config.toml
arch = "quartznet"
model = "sound classifier"
dataset = "synthesised sound scenes: up to three everyday sounds over a background"
train_examples = 26041
time_shift_ms = 100
n_mels = 80
hop_length = 160
input = "log_mel"
spec_augment = false
win_length = 512
targets = ["background"]
num_classes = 15
norm = "batchnorm"
activation = "silu"
depths = [2, 2, 6, 2]
kernel_size = 11
stem = "single"
widths = [192, 192, 192, 192]
mixing = "mixup"
loss = "binary_cross_entropy"
init = "xavier_uniform"
residual_init = "zero_last"
optimizer = "muon"
muon_scale = "match_rms_adamw"
lr = 0.0078
momentum = 0.9
nesterov = true
orthogonalizer = "newton_schulz_5"
adamw_lr_other_params = 0.0026
grad_clip = 0.5
steps = 17800
batch_size = 128
epochs = 87.5
lr_schedule = "cosine"
final_lr_fraction = 0.1
warmup_steps = 1780
weight_decay = 0.01
adamw_weight_decay_other_params = 0
Rows from block 4 of a small sound classifier, named by matrix and row number. Rows with one number belong to one channel. Each number is 128 + 32 x the weight over its row's rms, rounded and kept within 0 to 255. All counts start at 0. After the name is the row's rms in percent of the matrix's.
After each channel's rows are labels from the 100 clips, of 14976, where the channel reaches its highest value: "peak on" is the class under the peak. Only what is clearly more common there than usual is listed. The data: synthesised sound scenes: up to three everyday sounds over a background. In brackets: how many of the 100.
# convs1: first pointwise conv (model.blocks.4.convs.1.weight, 192x192x1), inputs 0-191
# convs3: second pointwise conv (model.blocks.4.convs.3.weight, 192x192x1, transposed), outputs 0-191

convs1.23 103 [ 69 162 159 159 158 163 179 152  82 118  85 130 131 136 131 139  89 148 137  89 155  84 106 104  82 141 142 126 144 131  94 112 107 110 132 125 119 124  92 128 136 148 105  83 127 110 117 180 163  88 105 127 112 106 141 162  80 128 103 173 132 126 246 125 112 141 103 151 129 112 121 118 104 123  62 156 139 135 130 132 120 150 106 193  85 161 126 133 122 141 139 128 144 105 140 101  93 150 103 195 160  96 102 113 141 155 150  54 150 114 152  90 136 177  59 138 118 223 129 172  89 107 114  84 104 114 118 127 114 161 166  93  69 124 176 159  80  98 143 168  87 141 134 160  77 148 175 151 192 130  81 145  62 155 135 126 180 159 129 114 107  88 106 174 129 107  62 143 148  99 153 217 155  99 134 164 154 193 151 138  97 147  97 149 159 121 135 155 149 140 124  78]
convs3.23 103 [ 81 149 181  86  83 151 104 154 153 103 149  99 204 151 163 152 120 105 122 108 138 113 154 182 101 146 139 135 225 126 124  84 119 178 134  76  87 179 129  95 191 115 131 170 115 133  90 150 119 122 111 162 113 157 136 130 111 116 141 146 126 158 133 136 108  98  86 173 113 175 178 122 157 100 129 129 122 165 118  63  82 105 147 209 134 180 131 102  98 149 131 151 127 126 112 107  50 132  50 164 116 109 134  58 104 146 151 156 129 107 134 176 153 159 152 186 202 131 135 139  99  80 142 104 110 194 169 206 110 156 137 126  92 166 111  81 112 114 115 153 150 151 179 143 102 103 107 182 128 105 131 121 132 190 100 138 100 113 116  93  97 160 112  74 164 159 123 147 142 116 124 127 125 154 107 146 162 134 152  90 180 130 117 153 120 121 175 188 143  99  85 108]
peak on: frog croaking (44)

convs1.103 102 [159  94 140  39 134 139 135 132 132 113 133 134 122 155  73 137 116 127 172 109 116 144 110  94 132 166  89 111 183 162  82 122 151 115  98 118 104 138 208 141  89  65 112 106 125 131 151 167 167 120 109  76 175 120 156 179  51 150 128 150 114  84  52 173  95  85 166 142 170 104 179 133 140  84  96 129 105 122 118  72 158  97  88 153 148 158 149 154 111 142 128 103  60 147 109 155 174 163 130 125 105 117 174 173 119 105  78 126  96 157 147 145 190 126 111 115 135  91 215 119 123 149 132 109 145 115 123 137 161 129 131  97  82  80 120 114 146 118 203 144 112 149 125  74 186 156 131 128 171 137 118 137 125  98  38  96 116 119 138 141 133 126 139 168 123 175  87 155 125 121  92 139 202 188 124 149 105 134 145 188 111 166  75 140 119 114 114 148 139  91 128  78]
convs3.103 108 [148 146 105  84 149 174  66 132 146 150 137 110 150 134 173 145 162 120 127 143 139 131  91 143 236 117 118  71 131 141 103 135  85 161 183 128 132 183 119 123 160  97 174 146  91 126 109  92 179 151 156 114 161 120 120 139 188 101  80 133  86 141 124 117 124  95 112 190 160 118 147 124 176  88 142 147 174  97 202 179 193 123 123 111 141  43 187 184 138 145 126 124 113 186  85 133  63 135 113 130 167 147 130 102 100 176 154  72 115 157 119 109 101 131 113 140 107 137 151 140 103 183 156 142 187 113  64 179 131 135  79 110 116  56 116 158 108 153 163 158 127 110 146 125 115 116 114  68 152 122 128 113  92 152 118 130 144 126 128 132 154 150 106 116 132 126 134 108  57  86  57  89 196  76 144 135 116 153 156 126 106 110 148  97 146 116 139 155 101 134 152  67]
peak on: sawing (26)

convs1.138 100 [142 169 160  79 108 125 156  82 155 127 118 125 161 171  54 142 160 182  74 131 140 177 109 128 150 131 148 136 151  88  97 222 102  94  91 136 139  87 148 126  71 134 139 119  71 150  95 179 172 206  97 189 108 163 177 110  97 113 137 113  87 118 162 117 125  89  92 197  91 102  93 126 115 132 126 125 130 171  91 107 111 130 106 107 156 161 120 131 136  95 137 138 125 121 143 190 127 118  95 112 180 107 151 159 191 111 145  91  96 118 148 110 134 147  44 172 106 166 181 134  82 134 145 127  43 101 112 119 182 149 138 104 142 177 109 102 116 121 106 139 127 156 149 138 165 160 167 129 114 101 107 158 126  96 136 120  86 147 132  83 165  66 104 111 141 100  48  97 145 105 144 168  95 158  93 141 119  88  80  90  86  70 117 148  99 150 146 143 117 157 130 117]
convs3.138 107 [122 109 143 161 214 122 137 106 211 136  67 102  61 132 158  99  95 149 157  60 114 135 100 146  84 158 178  84  98 113 101 171 152  97  95 120 140 156 157 149 118 140 146 136 118 111  93 136  75  65 157  83 126 159 161  99 165 187 128 159 142 142 143  94 137 121 125 174 156 147 107 126  42 125  81 124 105 155 152 147 126 133 161  82 147 146 117 163 148 149 132 154 112 134 131 151 166 141 100  82 153 153 126 196 206 140 160 110 136  80 148 112 131 138 103 148 151  77 156  73 157 141 137 166 146 158 128 154 147  78 200 104 131 137 101 109 102  76  47 157 146 149 168 118 106 102 146 108 171 128 122 104  40  70 125 146 161 139 138  91 144 119 180 131  88 131  82  89 124 116 120 134 157 151 155 116 124  39 143 122  81 160 105 135 158 127 128 139 136 116 124 132]
peak on: frog croaking (26)

convs1.69 092 [185 124 121 149 124  71 119  87  88 125 153 102 100 110 160  95 144 161 160 231 131 123 106 142 101 117 146 216 147  96 109 129 133 123 204 106 133 141 121 128  98 137 103 145 119 112  97  83  65 174 136 115 111 117  92 150 114 134  99  98  98  47 101 140 104 130  86 114 137 144 127 130 146 127 148 108 105 127 160 159 107  91 153 161 168  94 143 199  96  97 150 127 151 124 120 103 173 114 122  91  99 150 111 130 130 102  82 169  98  55 122 147 116 118 139 153 150 138 156 179 181  90  84 110 231 140  70  86 121 100 142  87 122  84 119 157 132 115 155  54  90 148 136 130 130  96 119 121 163 139 104 178 104 141 175 161 113 155 102 153 103 124 183  88 169 200 103 105 137 156 172 117 166 143 161 137 158  80 155 117  81 188 130 163 102 156 178 134 136 149 108 147]
convs3.69 108 [141 119 117 133 105 137 123 124  80 129 167 165 122 121 109 175 137 138 202 174  95 138 141 141 144 120  93 129 147 158 201 157  45 118 127  91 115 139 131 110  98 168  59 137 112 116 116 131 148 101  95 148 175 131  39 143 146 166  73 148  45  91 122 124 133 123 108 115  76 189 101 123 130  82 166 103 136 111  63 160 126  87 167  81 109  95 147 146 129 114 139  77  59 148 111 108 162 168 183 107 153 144 127  81 120 150 226 161 159 120 145 119 134 161  62 123 116 119 115  76  99  90 113 105 107 113 109 149 118 160 128 130 120 114 103 115 134 141 156 108  70 159 158 148  83 169 154 144  58 115 179 119 133 116 181 134 151 148 116 124 107 209 167 119 124  87  72 150 100 108  91 165 170  85 151 156 122 127 111  72 105 137 104 130 163 147 112 156 119 113 124  83]
peak on: spray hiss (30)

convs1.122 097 [131  91 162 153 181 139 153 142 131 132 149  92 172 189 148 145 109 108 113 124 138 121 125 111 135 107 107 140 144 121 137 119 184 107 139 127 157 149 187 116 107 132 183  85 171 133  94 158 127  98 116  99 164 135 186 101  66 112 150 123 128 220 143 137 173  69 187 111 199 118 151 113 178 131  76  81 158 141 131 215 141 113 126 123 140 138 118 130 150  84 145 134 189 126 166 150 128 144  78 166 127 222 107 139 128 104 127 133 128 130  85 112 136 179 174 168 113 124 147 154  91  70 117  94 146  94  98 136 170 123  94 154 144 131  89 116 109  77  99 112  86 111 144 122 152 136 219 114 152 160 108  79  76 191 119  96 103 113  78 126 142 173 114 137 111 185 131 116  72 154 152  72 125 151 115 107 112 210 151 114 124 127 152 120 103 165 126 123 144 117 164 188]
convs3.122 104 [143 157 102 149 104 111 164  92 174 100 132 171 116  78 160 151 103 116 136  96 203 124 126 134 138 129 105  86 117 113  55 133  99 134 115  57 144 126  96 141 137 108 121 106 168 101 169 128 124 103 118  87 106 103 215 147 113 154 161 190  77 132 117 104 114  93 141 177 151 163  86 131 122 125  92 107 117  72 141 150 162 186 113 110  26 143 129  91 169 117 165 123 147 130 123 122 130 125  81 113 124 102 144 117 168 110 134 174 121  83 152 164 115 109 199  81 139 100 148 110 114 115 198 177  89 114 134 134 142 137 145 116 102 117  74  99 118 150  93 105 123 190 202 118 131 162  81  75  80 150 126  93 133 127 130 168 139  89 118 123  98  80 107  96 179  91 139 173 114 145 120 196  90 184 120 100 104 128 131 143 109 173 140 189 160 195 152 168 103 142 152  99]
peak on: church bell (25)

convs1.182 103 [159 151 182 133 165 157  89 108  90 130 153  86 155  87 119 106 107 189 102 169 181 102 125 154 127 135 182 152  71 136 151 122 151 128 109  55 137 127 130 144 154 166 157 113  54 132 108  95 134 136  76 125 129 145 115  99 154 153 108  92 157 194 101 161 161 118  89  79 136 137 149 105 104 132 144 110 135 136 160 109 128 156 115 137 107 167 189 136 148 131 137 124 164 145 195 142 112 135 114  70 130 101 197 108 106 142 134 139 149 122 143 108 141 144 120 172  99 135 104 148 135  66  70 118 150 117 106  90 158 115 139 104  81 152  91 144 146  88 168 132 163 153 125 140 114 148  83 152 110 128 167 123 132 165 153 119 154 112  58 170  83 129  85  90 139  81 121 124  57  95  90  76 103 127  76  70 125 120 142 204  58  79 135  71 143 203 126 194  87 123 175  82]
convs3.182 102 [143 137 160 167 130 107 129 101  81 101 153 105 154 119 149 150  56 141 108 149 108 108 106 118 185 103 156  89 198 144 118 136  71 138  79 158 132 102 164 131  95 204  35 100 175 141 137  62 118 114 111 100 152 140 156 125 101 122 115 121 138 142  61 149 204  92 126 140 183 162 145 115 138 176 141 150 163 161  32 115 170 177 121 135 121 134 139 123 134  85 133 115 117  80 120 115 112 163 139 193 125 177 120 159 118 108 123 145 129 160 174 121 169 188 110 106 146 143 144 136 124 213  98 138 134 144 158  92 168 166 160 162 145 146 144 153 150 149 150 185 152 137  98 165 134 171 111 161 138 146 118 151 193 124 139 100 132  95 130 108 138 113 108 205  95 141  90 116 140 119 131 150 107 142 101  55  52 124  61 148 113 117 152 114  85  81 136 115 114 104 147 147]
peak on: explosion (33)

convs1.32 108 [119 200 137 156  72 146 118 133 128 183 148 144 145  86  71 168 135 136 126  22 119 159 133 116  95 150 151 110 135 113 119 122 110 142  75 131  84 146 112 117 116 128 118 134 108  99  87 118 124 148 123 124 111 170 148 128 131 116  81 144 139 127 127 177 112 144 124 143 147 102 107  54  90 102 126 117 149 125 122 138 107 114 138  71 176 134 140 136 141 128 116  92 174 142  98 140 134 148 139 143  92 126 146 103 104 125 133 126 101 106 255 152  83  96 139  98 127 143 113 147 110 146 134 134  86  84 106  97 123 125 149 159 113 109 187 136 122 121  99 136 109 140 102 125 148  97 204 115 134 127 140  92  99 115 150 111  82  97  56 118 107 101  93 146 246 118 125 143 100 119 113 112 176 153 152 102 128 133 158 155  92 165 105 133 138  80 119  91 134  86 139 136]
convs3.32 098 [173 130 131 192 117  83 127 180  84 146 163 138 113  85 154 205 124 116 111 141 125 131 113  74  92 118 140 114 136 162  80 146 150 158 154 131 163 107 111 145  15 140 123 168 116 114 111 124 184 158 120 144 122 167 146 130  92 146 113 116 142 121 137 133 136 133 144 146 183 129 119 137 116 202 150 141 110 114 116 130 134 103 142 140 109  96  73 118 143 126  96 104 116 179 143 116 146 159 114 145  85 165 186 191 134 159 148 130  23  90 160  95  62 128 158 131 147 104  87 160 102 124 141  66 123 136 141  74 136 150  96 175 114 134 169 146 119 158 118 152 188 100 154 155  20 130 107  65 156  51  80 148 156 120 105  78 102 165 132  98  66 162  85  87 108 113 154 125 143 122 129 155 118  89  86 120  91 117 155 125 124 126  73 145 123 101 131 122 176 138 118 100]
peak on: spray hiss (40)

convs1.1 103 [156  85 121 107 130  87  76 167  94 123 117 156 130  82 159 158 118 154  96 109 176 130 143 115  69 116  22 169 157 133 135  59 119  98 128 114 130 121 137 113  56 192 164 111 129 204 147 182  84 110 111 124 157 137  90 106 136 156 132  82 121 131  58 144 122 127  87 103 189 142 202  93 112 159 139 159  94 150 134 123 126 145 182 122 153  85 185 123 168 152 117  85  96 135  94 186 167 132 127 118 129 121  95 129  82 126 115  99 159  96 111 174 126 139 121 108 136 101 165 131 127  73 139  81 153 110 153 182 150 154  83 102  85 150 130 104 146 174  88  80 171 139 131 125 128 126 189 110 125 140  68 124 155 140 133 166 152 128 116 110 138 117 147 110 188 161  65 133 106 102 122  64 161 124 137 167 146 171 145 161 104 143 115 107  41  90 144  94 141 129 153 105]
convs3.1 103 [144 154 135 137 128  92 201 147 105  89 136 135 166 114 139  81  66 122 121 119 138 195  75 118  95  73 114 130 193  94 150  87 128 103 127 147 118  85 112 157  93 104 126 149 120 110 158 130 179 128 105 119 135 115 156 147 132 157 124 166  96 130 123 141 123 125  92 197  32 164 149 106 121 132 137 139 167 192 157  91  91 112 162 141 186 119 104 123 177 190 120 114 215 108 160 119 139 144 141 132  84 127  98 122 132 112  88 214  79 111 113 146 165 160  58 155  69  78  70 185 139  93 113 141 165 147 154 125  95 131 105 160  96 146  84 119  89 124 131 118  96  84 133 160  48 106 164 111 124  99 157 117  76 105  90 193 136 177 129 107 141 134 118 121 139 144 108 101 105  97 142 144 158 121 138 164 104 109 157 126  97 103 114 124 126 222  88 135 133 124 140 145]
peak on: sawing (37)

convs1.119 107 [122 110  71 146 155 106 112 125 104 144  68 195 105  91  71 151 122  49 126 169 170 107 109 143 150 149 158 168 132 120 114  84 125  75 131 134 187 111 157 108 135 126 158  93 114 148 171 132  80 150 137 176 125 173 144 114 113 147  94 160 167  87  98  66 112 127 150 110 109 137 119 140 139 147 135 142  92 127 154 123  95 122 116 142 152 110 153 132 143  80 115 155  93  76  86 105 101 127 139 167  96 155 135 175  99 114  87 165 170 186 110 194 154 133 159 123 188 146 130 122 170 255 126 137 154 135 140 143 106 122 121 142 129 125 152  98 124 105 159 153 121 118 137 103 138 138 170 149 128 133  72 109 183 140 133 129 122 177 106 163 118  92 172  94 139 152 108 145 119 169 119 162 230 124  84 116 128 194 116 140  97 104 133 117  81 112 113  91 130 118 157  99]
convs3.119 096 [172 165 190 118 126  70 110  61 133 140 129 148  97 118 119 108 134 133  99 156 156 100 111 174 140  91 109  95 163 176  77 138 147  78 164 110 145 105 133 117 130 141 127 138 153 123 109 123  87 109 137 106 121 134 146  87 143  98 129 161  82  38 117 116 136 129 113 142 165 117 106 127 133 117  93 142 114 195 166 118 150 118 160 122 149  96 135 106 129 147 154 109 157 116 195 117 111 125 138 153 112 165  65 125 169 142 117 116 145 168  74 105  94  78 171 112 113 137 180 156 168 155 149 151  92 131 122 109 102 125 154  62 129 152 109 208  94 107 123 145 116 121 105 129  97 164 162 142 180 189 137 174 153 124  69  83 241 130 173 116  96 112 109  93  96 108 121 150 180 108 126 129  99 125 131 123 186 167 106 123 123 153  91 162  46 147  92 181 164 210  57 129]
peak on: sawing (26)

convs1.48 109 [155  60 113 150 111  67 153  85 135 153 127 151 111 133 133 148  90 135 118 124 142  85  92 152 113 140 137 140  97 144 130 131 135  94 173  60 131 114 118 144 136 122  49 173  93  78  83 106 103 138 123 114 124  81 134 142 109 126 111 171 153  81  75  94 109 100 125 139 136 137 105 105 167 158 150 104 133 150 156 163 170 103 167 117 117 143 160  93  96 116 156 116 149 117 179 135 128 158 109  80 143 176 167  94 213  89  82 112 125 186 130 113 116  94 149 186 146 180 148 164 115 159 169 132 169 144 105 123 153 201 159 161 139  46 143 113 164 133 153 106  99  91 134 152 154 157 142 117 118 156 130  90  96  76 105  55 132 101 168 125 134 126 148 122 110 157 140 189 156 101 129 107 112  83 175 184 215 119 151 157  71 106 134 106 224 149 172 142 125 134  74 103]
convs3.48 105 [189  97 130 167 121 156  73  22 119 171 163 147 138 105 113 155 137  78 106 166 106 123  84 115 117 116 119 108  87 175  46 176 125  89 128 125 126 194 105 123 116  79 138  87 154 113 151 115 152 110 106  68 120  99 164 189 155 117 105 127 103 156 147  97 109 116 141 129  96 111 193 136 124 179 148 152 133 140 117 147 132 146 150 154  73 112  83 144 120 174  97 121 176 156 107 115 136 139 165 133  98 154  97 140 133 234  82  97 154 119 138 150 130 181 143 107 101 165 132 115  95 115 129 108 107 127  93 134 151 110 123 126 134 154  95 121 170 172 104 123 128 161 159 135 116 170 158 108 182  85 136 154 170 157 194  43 172  80 157  97 100  94 100 124 101 114 102  99 126 167 178 122 148  96 115 132 151 193 185  84 133 178 146 121 110 132 164 156  67 144 132 146]
peak on: glass breaking (31)